Weights of a small encoder-decoder image transcriber: encoder arch vit.
Rows from block 3 of the text decoder, named by matrix and row number. Rows with one number belong to one attention dimension. Each number is 500 + 25 x the weight over its row's rms, rounded and kept within 0 to 999. All counts start at 0. Numbers have three digits each. After the name is the row's rms in percent of the matrix's.
# v: attention query, key and value (stacked) (decoder.blocks.3.attn.qkv.weight, 768x256, the v third), inputs 0-85
# proj: attention output (decoder.blocks.3.attn.proj.weight, 256x256, transposed), outputs 0-85
v.139 090:516492500501439461474509507539525512505497509482505484484531494533524479529523539431534503499515490518469497461459529495526516544521508488528546497506527492499523473554467515477482500516506476511513527530466475527476464491496561478488489554489551472503494518
proj.139 079:528463526455542527509518511491535541511467532500489504493495462549507490506486522515517480482541507510560479531503513543484541486501524471479509492459508489454501519502456422510511463512482445507515472537476499482538472502484538456461505465452539535493517480
v.140 092:463516485517514501501527527546500495532482502485524516478521533526452529459501506470551475495508519514453509488509489500477475517571514527491493509475457491483485485506503522533521550513523486501522494496504524520504526492477467482467502496471482502531459459
proj.140 089:514491487494507509468540486530554462507507531504492527503488497547510474498449483528523512480486469503550492524483495473497471486476558508503473522559478524514545542475530495512483514480496512526540478476520497509489499487508476490528532507437513474485510537
v.141 078:522461492472505494503513496479484524555504530520507461515489500555474491481492493486477462532490500479541530491501504505509456526439489491551502520524503462522489517538517507502470428483503492472448492508452495427515474518520523473476497499491496518504503495
proj.141 091:498538468472489516493496540503534488507501479494498472537492482494506479518470456515500467510502468510477498489528479500491525524527487475525500540483493522530494521481476491513468514484464459430488521478500461542501494482477513516520461540503543489494482515
v.142 113:531519484494462510514486483528492484465515481504509502471513479504543458493523529521481505519539488494521507538526473533478499517531545509534467479500526530530491504514474455486510510496511466466505535522515498478530468480507529487499488454526471478441500542
proj.142 104:490509510518477522527502504479513523443511502461502503495494513508535516481507502475469500519542525530544522506485490531507501491521490480505539500459507459480454450539476524516518464481462443464517479488490532463496479445515509461456493475521484531529471490
v.143 087:520494500542507474506506508469512521522482470478542501499476503495471459515511478470473502567497495512554548518506484463500512531460480456520477561490456523486526508500504521468487445493502496490503501495534492498534527494476523473484506526492502480496486469
proj.143 086:502517482473427495515457552528495486494509494523494497485475506525474507510493496528521485508517464492472476477503481466470513488518534513546506523527506498512521502502536473483471520471489457488480535489511471547510523500479495475528533526473485512497549524
v.144 114:512494469499487544472465485523472482477489474508471479471538509506506479483539508523479495514513474461502507530484505492540490480491532545477522538526515494522449447551521510489454455488516468509509544497460520527485443512484510494513482476493479517500464527
proj.144 096:483504464509505496495545535494487510481561519550494501531541522493525477453504469480484459510513501509478496505492535487510497506503452506550520547523501511479541536454498492494496476456489526499479487480522485533505490504495466459474470501503475479505535461
v.145 111:504489490550425502477501444483450532483515518514488503509520540514509526504471528511513489464504533536479517488521484507480472549503503457520539486469502507510498473548476497527504523462481473546477467482520497497495494484535500502447479515452499499502472478
proj.145 090:539502483476515475549488497491518523482513508458511473494531522477500473504531487519482502541481530514514513525512521475525486477520480540523472466472487507514492473500467495501491509470507483514502438468532484479522497471498520528547510499503508530509452492
v.146 105:483504542524485465509500512522485492518496471505487515498548484512528494488479519471472476516479526490481457485442521512522485514502459530513454516497504451497441469460507476468486493485498520514517518478520504487527529508488537487550562510526469534514475484
proj.146 091:474470494481489513488476503524538482504491464472528498495503513480559485524474476502502516500526480558451501474500488491472518466460485531485512469510499503467494480537496462486516525493532482532524530496486441487491490502450521486495451512504497464506514502
v.147 107:470513495516479520507505502519538475453520528520480507475513451529490475531505500490472499489537496528526523473520523495537509513525508488512514517500515506491535550538495457505528509492442482533458461490522530478529517513471454463476524488523522497474495521
proj.147 099:512491486467478504496455477475505539537527479531486500533484524488460469493464489501515543512477513440475497562475480482504443499470512491543499504478502474468474495526517486503444487505496493502484509472483511538470468495523543484490482526526475533478500511
v.148 103:534504527451508484471485548505512475509537481487503495522552497520504504490509507468456471503463491511502478540531475512543468510510537508529552515481497508505522506434460473464502502534474557557503537483508503523522536518501515529513513485536495527500470502
proj.148 096:524494507502497515529464474506508472488520502540489515442494502497465504518507523499507521503508485506498474521555470502466524472479503505468482473503474487477459528538523495458531507523497466499481495453539475539474474473494520497478485476492543481494470490
v.149 113:512482563462523452466483483482448513512453499465439514506486523498466510505494511464509498510509547508491464557469495493476501511530456509460591470490488492521526460457534495470514514471527497485512501500524533469515512499491498529519533473515489526500455430
proj.149 101:487496509517501429507486559496530503497511495519525498500551477526524488457524505491463496501489524479494504457487473471535517494476510530450472539507509507460511481488494520493492483498486541503507518548520519489482494517519525462527492526507465516502487527
v.150 105:544491488525487485464445477464478477543497506520499505507516559511480494483509503518524509509474450483499506507550479480515501481526522528511569477480499541505504471501545515529509537490555473498480493491492518519503471463507493472545488500461481503477549468
proj.150 106:465493466533502442543490499508488494503503511502515537483507516531544530539477461472492510494515507510446505468502492481463480570527532494502522492517531508510513478486479473487463525531524508506489506538524550506525516491527513500489521480495535492510504511
v.151 101:472487489525489484498482544506502479540433494502477567495505477481537546486525537540492469530474501562502456459496533498478465524485513516461526493486468520530524484486502482506498499504481562499495503457490479489520514480500496524539509505537546545498461495
proj.151 093:468457516505470505554555500506526515521489489501475480494483506502510494505499516449496489515498504491489496458476492496488487486495481523500505490521469460522467510532482506526466515500500500496507478502510463489458510472469464542518483512506518520503506473
v.152 126:539483457499489529490456489485508445475530505460492498516549535511529499493514535502515497487510502492491498514545509525549509491485487474484534508496552512494481461529487494504485507464498497519473492448538490518523489484458503517517502497514474500488493462
proj.152 107:514511473486512497496477499500475522490553484487480518515544507530510495502524518498514528530494488467532520483521491454455507517489530535534481524515488503492505464489486491544533512522456485473435535500482536486512516463497498476502476508482481507481487493
v.153 118:519514479528506493466525518534504501468488504530499485502473535485548468495528551462516518497497469511542471541506505462537465490534549515512510502515493497525493496519517491538466492500505487494487490439515497511518536473485466480523483489489495534533510529
proj.153 099:539497503473497511519498495508483519527530475506496490478521495505540521484488496492533530467454495505489512484532484487489544493475543521526528560512513508507497480494505522488521526488487492477490484541527517505470484502487517496512457534533445465495497464
v.154 105:546526543464480470537548466511462515505506501497526478523439484527488498505507450516500482523483489475489521480465493464551510515504497493488494517501540517521529483515515510524503473511522486495525550503494534489432486458474476520506508458496518489500516500
proj.154 096:490494506444511449444508500540508488452480486514507502527488485501477466479514508527496496487466492527528505533450511511526475486534480474455489541465493496540497501493555518503480504494490549506520476520510480509510477523548467494474434510479505473503544491
v.155 121:458507492511507517512480508507516492510531500496489512484524470487520517537442516472433500497498523488447517464499512537498500542518509520493499518502487480486481549497500478499500516543544491539509514516480504524495501507501519469457500549488526510503494543
proj.155 119:490499514478489462505462490496527535526508520528474509468499540535503487470509494491516502511475455514524480528486486446480479462456504503488499466497526495451463512509454494488530486523508512533486493513535493477455518497500523502520503528534503471504461492
v.156 114:493503492500488521468504545528521478534474498468490556506507523504460515495513521515504484492477466489496489544534495490528484505503524531516501532512476521488497535470510518507504500485522504531516515476504523556546463470478475452502534521528447528505544500
proj.156 107:465511511489490473538528474470518516507488531544511479460510497482520521495509459476542517489498533486467444500462471513466486515486489475481492517567511496489493509462497485524521484510450503503491502545507485487508536465498517530513493503474536481480515494
v.157 130:538504447511499514505490521477498443513517471529512478473531540493492521525492499506517529433517493509520517567523531507509465504458558496542551504480493516494467455515496458544457509499484492497479494459537495494487548459485464500474495532519478533485458496
proj.157 108:533495508471483483545505523465491504521491501474479536489543505511535503477505505468512501544510497474497470473548468543440503506411497479476485515508483487479466506511497494464517509485506514512484486477491490490501488472468505482505525525452539485476479481
v.158 095:455505507476499533493484519517515494486513481520501547512515484467505460474494463489502519460511506506470464480498502532531507505479488540517524524489502461479485477501483448484524503517513480498466473510539493538502524523464475500521515505481530519526496537
proj.158 094:494512483491479501497520512521502493501490491523507523461475534516506516450473505526516514483533496504486535544503470539476520481511479518519542437520516496508476501511476470503512549521500525492525523540506505523511446474544507537482490509525528480467488512
v.159 108:525497490486539484481502457486490469495474484443535544494523516536527537500471493521510487489475539479489531490492498507501494465467495542492531482461539520522474476504469554524506494451509492528473543484468521522500478491518522509507527457500460526482506466
proj.159 104:489490480533555464477525482474493488514485501493492476526507514557512486506512486520492515526492512460506491449511456524503491550535494507504474492502479494533512512475483471455477519459502488526504493473500470514527502486467536537505497463448550508528530512
v.160 095:521500514506478477493492493515493553515473497528475488471492482534520516501527453496437518518519488463512503454500451512516489536500483518517525511477477525471471504491502476504528530517536469487478476538521507551477521478524483498515473409520511493517497479
proj.160 099:488474488522478493493486507506490506529502531526482503565520525499486463470486511544531521530510524460505488539477553483484528483502482485469507487472477474502513492515515442491528459456462479502506476474526479481534465486459497506496531515447481501480520508
v.161 114:478504508423471477470519503515509542534473489498475473480499506517475487535492485485479513500571495468472498481486513528468466503505495512475482446467551519447473486497518478488520485472469476469493541498493512473501540460501483489558512520532537459490467524
proj.161 109:481479508480487526498491510494481446473447489505479514471508512448462506542476470503548470462440533485543473543537501552496488509498496500487466487524507468508537470502510486535531489510468499473493451466507494508521513505525511412476482508508512505522538517
v.162 103:507506450503504523497469505472514534516521503517502522542564488483510532556443549500518505481468547520485486488525519489483535499514524479477497524477481494448515501570495450543535492502500513465481497510506531484510494459453488487501499486493510487537501514
proj.162 105:512482543525543511513462497502524487506487524509513477477462478435522480536522506516491493467490478500538498506481496512501471507498507490510475515535468505523483487440526508483493525505429529491501482465464514466543502441546506452511471494552517510513490479
v.163 098:506504496533481476511474472521468481465497547514557498538530494500499500512504541477522486498490460508472476551507543506477486520486480512513553478524504463457476492527525482526552505523556486499509508527484473499500506514489534524480465478496522492506484543
proj.163 100:530497455527490460494448494494510506519510519532486514523463451495553517515439458519503490463489494490500503521493507460539507531502511477545451501513497512554463490491488471523468537470478519525485510513494473510530537496480487486524500465489476500492513483
v.164 102:474537544498496531510493486506547543523558552542499517512485471518551531488520469518509487528487501525491479461515495494502459484521479481523513488528499475513476552450488509489507526471508491479532514484548461499500514528507501521470496476474529457476515510
proj.164 102:541492530505521468533506524517499523486506474526518487485507513483471497470481524472449508542515506458480462543538513464469541492487523494491482524505460474496498488499503486512502490516532497500504507527444493520518509467487498487508482476480513518506504551
v.165 102:500553474461496496521503489515483513503493502490462540491498535501506521504521470513510522465474493501503513489522492442464480528502512505489486497525547527497463509486508503487551475528500455523496483530488510480493538498487525491513523464486492497486516495
proj.165 095:490488499487474464529470508477460494521507480508497521501476485505567499518527515490516477498489499479526507486491507468496514486532532532503528546501494479493501508475490503494547555461489500497517476454493459460506472495505487520536503492519511473473503484
v.166 103:508505496480488523466522479541527511523516456480503519493531493516484524473455494479512528504498520490502432471488536525517496480542482495480476518523472475456465481478516496507455512518504514561513558477465523506499475494483459469478502474454454503519531509
proj.166 098:487479546537511521513518510469517518487502522517500520478509476455520500477543537504495467491468527461491519522442500533501527542485492484477533504478525508526468484480520467475505477516551498462469485465521475495482487473477519473471522474508494510490440507
v.167 093:517531451530502531495490521535490523465509547551486518484555484494505542462482555488529524467463477528480539530512504503475486483500486495504525469522534504470472475522478470486507557505549494510498517510482465551490482515507513516468483482516503509527522481
proj.167 091:524451534465513480496456501467508503530508454496521535527477509516512434538515495498498479493496530484455536445486484473514516511507481494499526486485486554489537517491500526489504558500471516510550542489517534490449471501467501513488479488460483472491446511
v.168 090:522452481512476468512518516467511524528494503483490512475511524447492469492482508508492550489546489475482529473476490489468498530514520490519513450448543541487536449479509484518497525507533502486511476492505491500512466519539490504482508504515444509494515462
proj.168 087:502488507520509588482524489528466473487508510471501453499498496531520527520498527559502480509538489522495510469502480489497464487526517528482487497500463492517503509492498495460488496466489481507508511493551470516511514502488447487491544490491509512478495477
v.169 095:496524477496450523530482531468507492534494499479489493537465553503477490493559489497465469504521521487488552473483475481495485511491530506509520460475535530466496458453473529512526492504476484512544494457482482490511529537501454501555541501524521520482472511
proj.169 100:512491503458531505503552480517467499472512448521476517451540514503483488519522434478556527477502494479480440543509530534494504433458472491523493513490503482469511481486484531484486505499508500490482500536502530497523471532501462496462475499497538481492491484
v.170 106:493521487480529513562501478453477491494493512509495526523509493452496533476517491508484497504483465457490529508540491453464520504522501456522550499449525525459491513498466479488518468466553454481486432529494482499484506504506523481476499470546525499462521467
proj.170 086:488507458477534464534490481496497490531507480530543508523529471542523508506501542540483482527526508475503521496469510510495494504498512528505478491495495507524510525474484543490478542461435489504501486461531503511554492476489518478496493478414541529453511498
v.171 095:499503513461524498521496492499500500500500491479482472458508506497495526472517497504511527541541495437494510527489508500517479512471494501517493489532517427523506498470468462494496522506481467488544528524491510501459521533529471509494499494528493489526477481
proj.171 089:474498461525489501510513539511450498509506537546522492437542519523462522503515507493490509494536477498510481493513450520536508459507460528497492464505525519497483528487545519486511507476499514511470465497535496533480483521500466498563556515503448527522463529
v.172 093:527468543483505481474535514508479482501489526501468507490508523511496479498501516508521498513481475468537517519519491455488493521484484548533479453541456506536500561489486516486482529534466517511512504472493529466505470560511463513496522461492474530491495519
proj.172 091:467454486534461481525502451514497525535499497528507502486505473481507491480497469514529505514507528473509481467535514538499529453520486486502527521480497486509529509456490478508473516481553529478491511447483534550533458489486493517474519500481459491532509518
v.173 104:495493499507499513515464510507444508490507512485555475528456454469480511491483462520485484490504496513542497469524481494549512434523518503518499474526523510532566520483525489492493496523485458521461490513498511520530499500473517547499513502473515523474502532
proj.173 092:556505475489528495493526497541513518504512460426499464490495481490574478473487491501477503520504486525508497517519515512464509497522543509497432514496518533503490461494440520541500475502547467496511518515524503535476451497473495514521496512503524476541493495
v.174 103:522494490503522561552470509536509496498480462510487475526500536495476522502527507507489502483502526443502493552483512505505474507527500511513504512483517497484464522505503469471504478497507513473499506473488516483523475490438474533545500515552521488507497496
proj.174 114:472504458529517478513480513468451474499528505492499495474525493541541506536483497503498524467449509522485489513457539510505511518498465521514477481491538522505491436480525497493471512511477508548482518520541538492522445532493488515472472520494551526462564492
v.175 106:452454486509512502493462537482543501478495500547509505543518452492483493473491501498508491483495559495498476473452521533529494484502502512492478512481526489470505489528481483474483547463477529551510500503525483505461477532522497487464530493457503531508494484
proj.175 113:498460501511517514486516497500502484470514466473498461479505524465518503469529479508538519497535495468458515532492451547465508512477463467479495472489487477505476490489523481483512483467479473508502471497557466518515518494460485486497517526523483494491484498
v.176 102:516511480539466500493516459544520497491449494466504542498464474532523497498488466491473500490498491482512549546519486539521492543488522509501493492511497515493516456476507494467486464457482527530507459493519529512566490541486537486507474492489508538542504468
proj.176 112:519499572487493502518505513457519516446491473528498504500438475496480490467515496533530487487518459469535501513502495514520543513446495518481520530478558518489489487515495529486496552490501491522523461526455531522530565450480544523498485536516512470476466520
v.177 098:449490488497453463449514510540496527538509461501521533475477476534521492488515513477484521516525553458476508487528502527530517487506503468511535524468490505515496461530496510518502448503520518496480467508504522460460469539490501487516501526477491512532516500
proj.177 104:531483500528483492466504509495502508485480471528523519454456452554507499528504489499448479493506499481477497477510534497461515509489534517563469509467451547483507529522523464519491544493509504488493495501536512525498512537517532510459507514532510512452448477
v.178 095:492527497513461556485492508524495525499503488453518486460527460487516461507508515491478470510487511525475492445479534517512472494475472455519486511477475499505495486479450511503471447490463551475491501478493534493478483515482507468526465508490511506537474446
proj.178 103:519525477487508462483521492507512490518488505533510528479507463513508479517556483486469502506529516484543467523461490471489499480534545528494528503492494509562492490535532503464493511481526541546467489537540538521464512528517489517483516487525494519478470501
v.179 085:502517512504516483530532475512500554467539546475478512532519524474516544493430496519511506518512499512516465496505482484463500497527503476479534515506529531540470522479490479488492551511491552483530533499506463505492527512516495543501444508485492500507537517
proj.179 082:521474549524534478530466539511503499536473487490508509475515495500522484446465477498508477496480534545478467508510450549479534494502503482504476469489487498462504537465520533500481505487502510544512539489447484470503526456524500512496490491515491444520495534
v.180 083:470507511492444475487517516532486492514510451487509530494539484516546491497472522474513529500508502475496518483476457500556494510494505430508541512497517468526473512520519478466509515481546451543498473501465507553505514517507510492449489475509505495521507525
proj.180 087:520509474522448501504498528507469498491520512503484516452510536549505510503496516515451486468466504478482538489537555471525515478471507515531470520488460532488496525499439479514544467499476482511549497506506507490525500518535478485512533498498476521473515497
v.181 097:532521540506506567496493492493496497483479496521515501535493472531464450520471501460472478450490508494509468511514483517528496516470485477492517532544478485477558518487514504452455466508473533518490485522480504508541490502472505510542539525531509545456506497
proj.181 110:528490528471489461530506475490486529515524470472534522489456465483471508476548485549515508518513492470536479515478476511485479453532497483487530511531524519497476472512565520504463480478496494516486490511485516524499501435482522505489509520530525513545472503
v.182 085:486523480494501483510524513507502519502452488561470495472517492529521522497486520516512462511557518519464521528551491478519518560511522483474493562497484541514472519490519480467494456464481505510470478527483494493497482474521515533489543523526502484527471497
proj.182 093:512465472500522484522509527495511480487497511493469502516488522481497505503498477516483561487527506512472515457507465476480462522533507464482555508501480527466508511463483507518460487522523530458511533475480508534485495456547494491539471503508506566494535510
v.183 082:508503481454527500493490509462494517469487504483495499510545498504542513528508529463521513496448540519482529486513472479431504424511447498515468496504521475451508513480466488523492540485509551498486524486523501507517502506457533471524447467495526506444521553
proj.183 090:476495477501486508453501485486522487542470522519481521501542493489506483483500523494485486508514498499478524510552521528503466480488493483481508460490486459524500535499490500479461490514492455552457483449502480473478459537502473535493506472472463496511527462
v.184 089:507526504471449489486518534516483532515507486479498464540482505509518502503534503503518492541529442481530532533558520510504495553454505512480477557504523528506522477517511476503503478510489479468512532544466505527472487483549502503488516493490494506489470531
proj.184 092:485466498490517516551503514508493538496509542496513495509437548498505495461489457516489555469520493498485507533467517446465497485520543515487539543534459549518515530514499512480525548499477540523520512526499522509539520479522502493512496494473505533535475471
v.185 079:509505511518535505479522514524482484461495495473507472534456507489513532496497461532503478498525496482508451515508502518472510489549485496551503531470489514523476529507462518478444476536499462504491494494535469495502501522475529532474507522450499560491512488
proj.185 084:514500525505497528490454472505490528501503505528519540528509472504516498501521517488540513514500532491501490507522499494439501515514473504504442491500488451471514522482539463535477511524507524503467517537518467520486522482523459474465466517498519470544546486
v.186 082:514508496499508471480481495506510501485504495504537500436467493483512484512506489505533517504492456479502482488513521468507508472485468537511488491465534491508522467533460533525481483488512460531480519461466504476466537474490526505475471535536503493504500507
proj.186 090:509481491497465485517505500531476510468495516539492502516492461491496534487528545535457537492522523471532491541458443526527510502545471465475523511479480512490477494506500510502553477478496540534478531470532477459463524501518521496477468487477493530505527485
v.187 090:493496514519533529475518478490439506522507476496530491448525483544492490550492516475495523515516529510512479475462515473500472515514555523469512539529482513533490508472476533478495503525464518522490455488488528479500497503488524496509541529474541519497508526
proj.187 089:518504522500493482471504496516530495521538468484500503520487466506488509532502517535484528483511465512475473510529519525488474526480474492495504450506498491497535491479549510542538514486495481507521483484513508541519476523540560468517479496481484538472484507
v.188 101:468497538521504488491495489510451513504493472505514544460532521502462505483490493538495476549540556496504530482488530521483505480470484511513487514487488495486481507489438520525486483507498548501461533460475511477486489491492505489506518526454502525539477484
proj.188 100:529525477525487450504545509524490510488483518515500496473544487515515492538528490512457503506524528500514517464499478496500517555509531499523515471452452543506540502481510496474493508482494514482476514456520506502502521527539525510491514514542476513488469482
v.189 093:543508517513511522522481527507473521516514514461528487483524501485474523481492503471501504486499482455501511531501514450457481475495529513494483561521472508511528511440480496495449482518517533541496515470547457511509538506532481473478502532489520578505510464
proj.189 094:465459462506491527539498502492484514566464515529479496544471500483487489493504471524504493503494520541481480506497495494490501467479530494489469519467528508460474539508511532476479521470522508508524545489546478515490561458522504518508498509507509460506520493
v.190 098:477517507496518514437516502501494464492515486517455530477507542508482518506497483483525471468489478473457522517463519471529503530533501487456491521539508507504492518529468536522482482455523513509536476504530465507479500508437536459484479507529505465496487493
proj.190 097:495502492523459496520511484497480519488511502433468487497518480495485529479518496485518497525490495485513529457498463548546512493508489503535505506511501527460526480509490502526524492463491460491474468453496483433460484513494485510484504513546506533448479485
v.191 101:490471511500508486551443443475483481498545504487507472487504482506474476459472493506514485539501502490537465483483556508495478492537513534499508450486486525480520527475512520480488503538467490527489463560477507481566480496481499544512531522494497481498499469
proj.191 099:514528535488504488524516513481512497476527534499481509479491520479506501535463515485516462441471508482546512505513482489464503509463485494515500516517494452489531437489524528532525506503464496495490522507438488490484545542484519460493510531483510488504465547
v.192 129:487547507533483539527514459475514465473493476487495535504507506538506512501512469536511488511502532504538543494481467451507524490464514509504540512490522484480514513508496473525475513497504494486465497500500519482456505535530496549522516501478507487521498463
proj.192 118:516502552516520496464480514487461501488519483497546494504501467476465484523532521515515517551466516469529513495482518563531489480502495506466526514483519526505548507530459517475514455503475501497515524527457531478508488460444491520502495485509517490514526500
v.193 097:489528508498525476518490519485485483554486461471469460486485525490488460488470499528494520499513454516488461507453511562483522527498452482516538513481474470485508455498505498494517497477469479490499484500533474517507445528529461479506503524541498451510487553
proj.193 090:531511511509518509525467435487493470489533499451498511535518473560451487502492513500500464489538452476491478470498468552478476487518486500539497491527479502511517506559503472449502461486504498480529491491473470571467541497515464539483486484504505510523458425
v.194 106:482486527521539540491511483525490493532507536513564503488524473477501513481491528516499523471501516529522469498526483513507495491487544460489512520472496512489493545489486508518522489514541524531539490515511498480496528474522517549487511528503478471520477466
proj.194 100:486480445515527527466513564497459472542491460461489487472505497506495498532494491453510498498513483510534497546499488482490489550472487522460497502517544491503521505505509525469530485515514511491495493434487481492500464497476473529545495458560515517474529534
v.195 102:475484494467482469483517507525484521481487484530505463470492528463493488511483494519527513484542516491460508534522510484524506496507506486474496501494480492496523480495488483449529475473492547522491495487488541547448517535524470508557482550541488502529467520
proj.195 096:483479468470470470517459506544460456492540504529488475477489485468477452511509531450541475525495470509502516508511473484500554518482494503506504527528529494475470486491538486506543519567471482481499461496493502495535488518466486475475519449529489514473509487
v.196 102:492510524519540516505501506475464520491503477561509489472490508491475444501552514472512497468507497491490502519517497530465505505535490525487505521486492514451441493533485518509548507478468525500473455527527466473468489534509508520552477476448512495488476529
proj.196 101:558525501480490476513497493524468506485468526487489490557484431476449527519520482506506470539480489485514488559532451487471460454485493466486516526486508527520498450506517481496512510482489496541512507515530511468496519478505520473480478467529521527494509528
v.197 111:510486495536479501488484486474478505552515509527525495524556501500470533510509474509484507478535547462502498507508514466499523487480459527484523511523504462543495550513515497486481541537497512445480491487542494527508410483509522510504495535508473486494530463
proj.197 092:486504503521510454457536550485458482463524477489475506485519476533506511518508470481522482530502462525488509467495511539467541505522484496493495530476500508550521531472562490503550514491497475503499523524518561537523498461518492477492501474465518478512461501
v.198 092:522460496508549477501471511520542499498512496513519539546479490503516481493489490518505501527526483506460460526481500543515488474501527441523495486492514460513529501463500528480493473496516473473449538516517525507486564491511509532521501501485520488476469518
proj.198 098:485480491466486541500478475502524517508530494518477486475524461496497505508506515497464528462512464492472529480529512517518522514529476476515468516489533519462471466476494468486454467505498505546489476489500483508462499515500542468476523502490501520446527498
v.199 102:511511525512540518516493487470487454486491488503495466491505495519484521534493515484484509478545470452462528509494509464453539484461515537477534528456510494478475496506493478493499489557474555479462497460525524503503454500513506466489519535490457516532515465
proj.199 096:516484460491462475491494493490531500478509508456529506531497501512501495453507489546512487491491483554521489482483477497513520518535470507517474552491513489533538551489555466497470479490526477481526521512480529521450501515517471495480533492481484469512453483
v.200 089:527518503485516489526483498489475548508466525473484484509461467487511467492501498542503489495467488528497523486528538493467459500525537505489536519507515542512494560468490469485495494473528531465511523504493492568496503502527458475476540528523470497559511533
proj.200 083:478490477542453490484471517487470457515485488527516468449507524548429507521515523520478508524497483519476511466523500512564511530491510511484454488491521483463493488485506503504507447493469481464470488493486531480497503515498529518505512553474499473476494466
v.201 117:482539494507474548470495471452484477506500507560535496509476487465517491511495494466513483468478512497533506469545471502437545518490531509536500535474494537483496523482507495493492526500472509515497491508466483502461538521521531528471493509471505483537518449
proj.201 099:526488552492500550517497485510466534496506517478506501491516524481468474537486537473525498489490472530494494449491533488558485442522508524479481488457468524490526516509503516489514474487519480536513542496433517513441467501532494492467521517478503464455529550
v.202 136:500496548543512531514499528536496523525511541526508493506511516489538529459489508517474471494524486454528498505506501455501502521470514484526491526520490482490477528534467538530539511499466500475494441501528483476467493503501468504440519488479508483526518472
proj.202 116:493500523504521515492508484511503486492463511465535527531537446478510526512460493521541522534464518473439490516493477495465509462517491496510523497521497493526519510474507523536502488484532456537462566485502491520499520445525539467482515481482481486510485521
v.203 107:527484494494545498517537485491486495489479449457455519527522510480529536490497511517507501548520482510523475509467504508515524513498473509484522508532507504497536478523525534531467498458483510479498524513547518466513487491506499483552492482509519493528480483
proj.203 103:530466507506488489446504517487505507471512533552491523458474507491471522507542523534527521527527475497551515543508510506462503519463482502506525521463507505519506546495528475462496502503525503495527502472495457476504486500505520508457502465516469494451530487
v.204 104:522488527464545445559499507500464529530477494474482495455549517504504502484481487469511474481538476510518494547499511511502476477465508493504526501479515472517536514486538504463492497491449472490476524468501485465499499513529531525550473462487508531513535505
proj.204 101:530489461495512497502448527507517496444550549486501504465488475477516561499484490497506477508482475540477529453529528506480475473544495481513511513523514512477499528466494510480486502503502517526500487527478493451522539516525479521483520511510524489466475481
v.205 101:481536495515488500485529489511481506531538450501525540476523520490481501481470488494512483503497501532472457499465481506451490517530488545524490538450519528514503482463479457470450515507469530505449482510503527486502490481538486461468509532509483496470468508
proj.205 101:490487513498519537467532477507534496506471557482499498493493533501475515502472487503513477483547506498515464506516559510532517464486477478516512514557504498497557513482485531521501506450488500468476504485496475521514482493466488520515455484482493487482498446
v.206 105:495466486491513550489535475482498505462495526527503508508454481474491491500497495480509511543495523512484501470525495557444503513511513529524506552476487540487509447481495484497498463492511483513522524532477512493539501469490479425481544501470521491544469519
proj.206 103:488538524462494471518496460504476465507487524472525497461511546513438466476525511502522501477470485478487503528488481506563506518510540520516488507504523530478505490553487510467498508554513505472490507453456493546424499531501505540482467514497500471537510508
v.207 110:507533467458528494480540478490517494491529455495510509502502483480524495542527486477519508525497505539485493521446548493522502517521505457497522472485492515438501474539524489469521463514527492485531545514471499520477571477479478505497526512534473517459514523
proj.207 097:481496531497478497516500501528521470504459529465511518431471503498535526491472500462443519523535520480499518496510523518500485521469541495511505492499517432505457490505459507488498495532517480480467511490494479478549478543502518471514551490491491495495491505
v.208 105:500492502515473449522515511518493528498505484474486481469457454487508502490540511494485489509499530509511497529535544497525533532513486516482471482524521476519524480508496505528479523497472475461550525494564486494430505515476471493509471430485542536516487527
proj.208 117:449488555509501488502493473470479450506525465518527471474472526520537470510500491545480484539501508503503489511487478543459506466462479537479502551517504472484561482508565450485531484491472480525487494491501527478480489481478483510528554517522489491505547511
v.209 101:517481487488514518523497509482497469509495499507473487485534509546506508511486540464550479508521517488547481492480495541536439531493536461532520480449502481475483515481478497507491503537511497522511533529497510451493510548478493502479499554488492490448444516
proj.209 118:480490461505493473518455524520588525464469511514466549488517518517511518492531519479486487451468500512523494482555523513497493525548502500466450503487494482528458549530481528495474494488484483501503471475475506510504478454570503483485492465464537494544494497
v.210 093:463515538478517511494509504482509441478515492501508503476498510483486517449498462496520446552487477501492495526533510477545481508490498534507499491480528515510500491477523465516520482497464506499516495525476476475520545525479481529468532536548539531507502534
proj.210 099:463483472519504440487530497521495497481497596493546482519506478463486522496490473503510497494564546486515499482506550509527502494520519461517536496509514485493495489518529537478485503508499473523475493522471517502504472454518521493489478482472497475462460513
v.211 096:504528526508517532514471531472496475526550510502490512502508482517497488525510519515445530495544502495476515540526478496489508493540471498481497494529490514499524470530525520515505480517465508482483518499545546490489486507518473476527509477476480459462515456
proj.211 104:507506500457484449499530528514490462474521478521501499501543528519505508502501521498475498550507483460460524483477500503529444510504485520471452461521477495482506461480485453532479485531472508469505521433517454483453500532509504523464457482514514496512498475
v.212 097:461479483474539474489519541531517525515491538518533523503514472517486502481489459483533491487530484473518494487467504515550479526490483478533544497512466492519510503491525483509512507557509511513487469471485525473518507533509497486495505505509468531475466482
proj.212 107:499519457541496484537491487506453523515497503483494504512498524439547530475480541502492508454497501489529500507505520454470524477497497478459480519494491543497467522553471526536517508484482483539466496525484509493506454450493503504470469475463536494523526463
v.213 099:469469514509518461509534513529510493483504495557488513495515497510537501505496531509517515484500449504488540490520484513530525491493465535518516498521451498479501534431502514507514508526473547496467507474464510503547504502504515504485525487496510513526475474
proj.213 112:477503470501503530532500496515454495531514455528512472523468531476487504470526503507497485480505489530516491488505489472491541532537466502492473473482484497486489496473466512520506496541493508465480476467462488524474451518512479485488525506497492480496474471
v.214 095:533515494532459512485464488488493493457505480507492480527470517533496519499510521536516500547496486550526480515457503504547481502518503515515515504506514455481476510500448492484502520478497471539532466526538563466475499489527468514493491490520509478539485497
proj.214 101:518481495494502452515478529504524489482438487479495537437519491537533481527487466500530466522508467513506499480471487509512481484510504525487457510481525502531522478490547514487530516458497533490521500514464493499480560498524512493521458538471459473513527488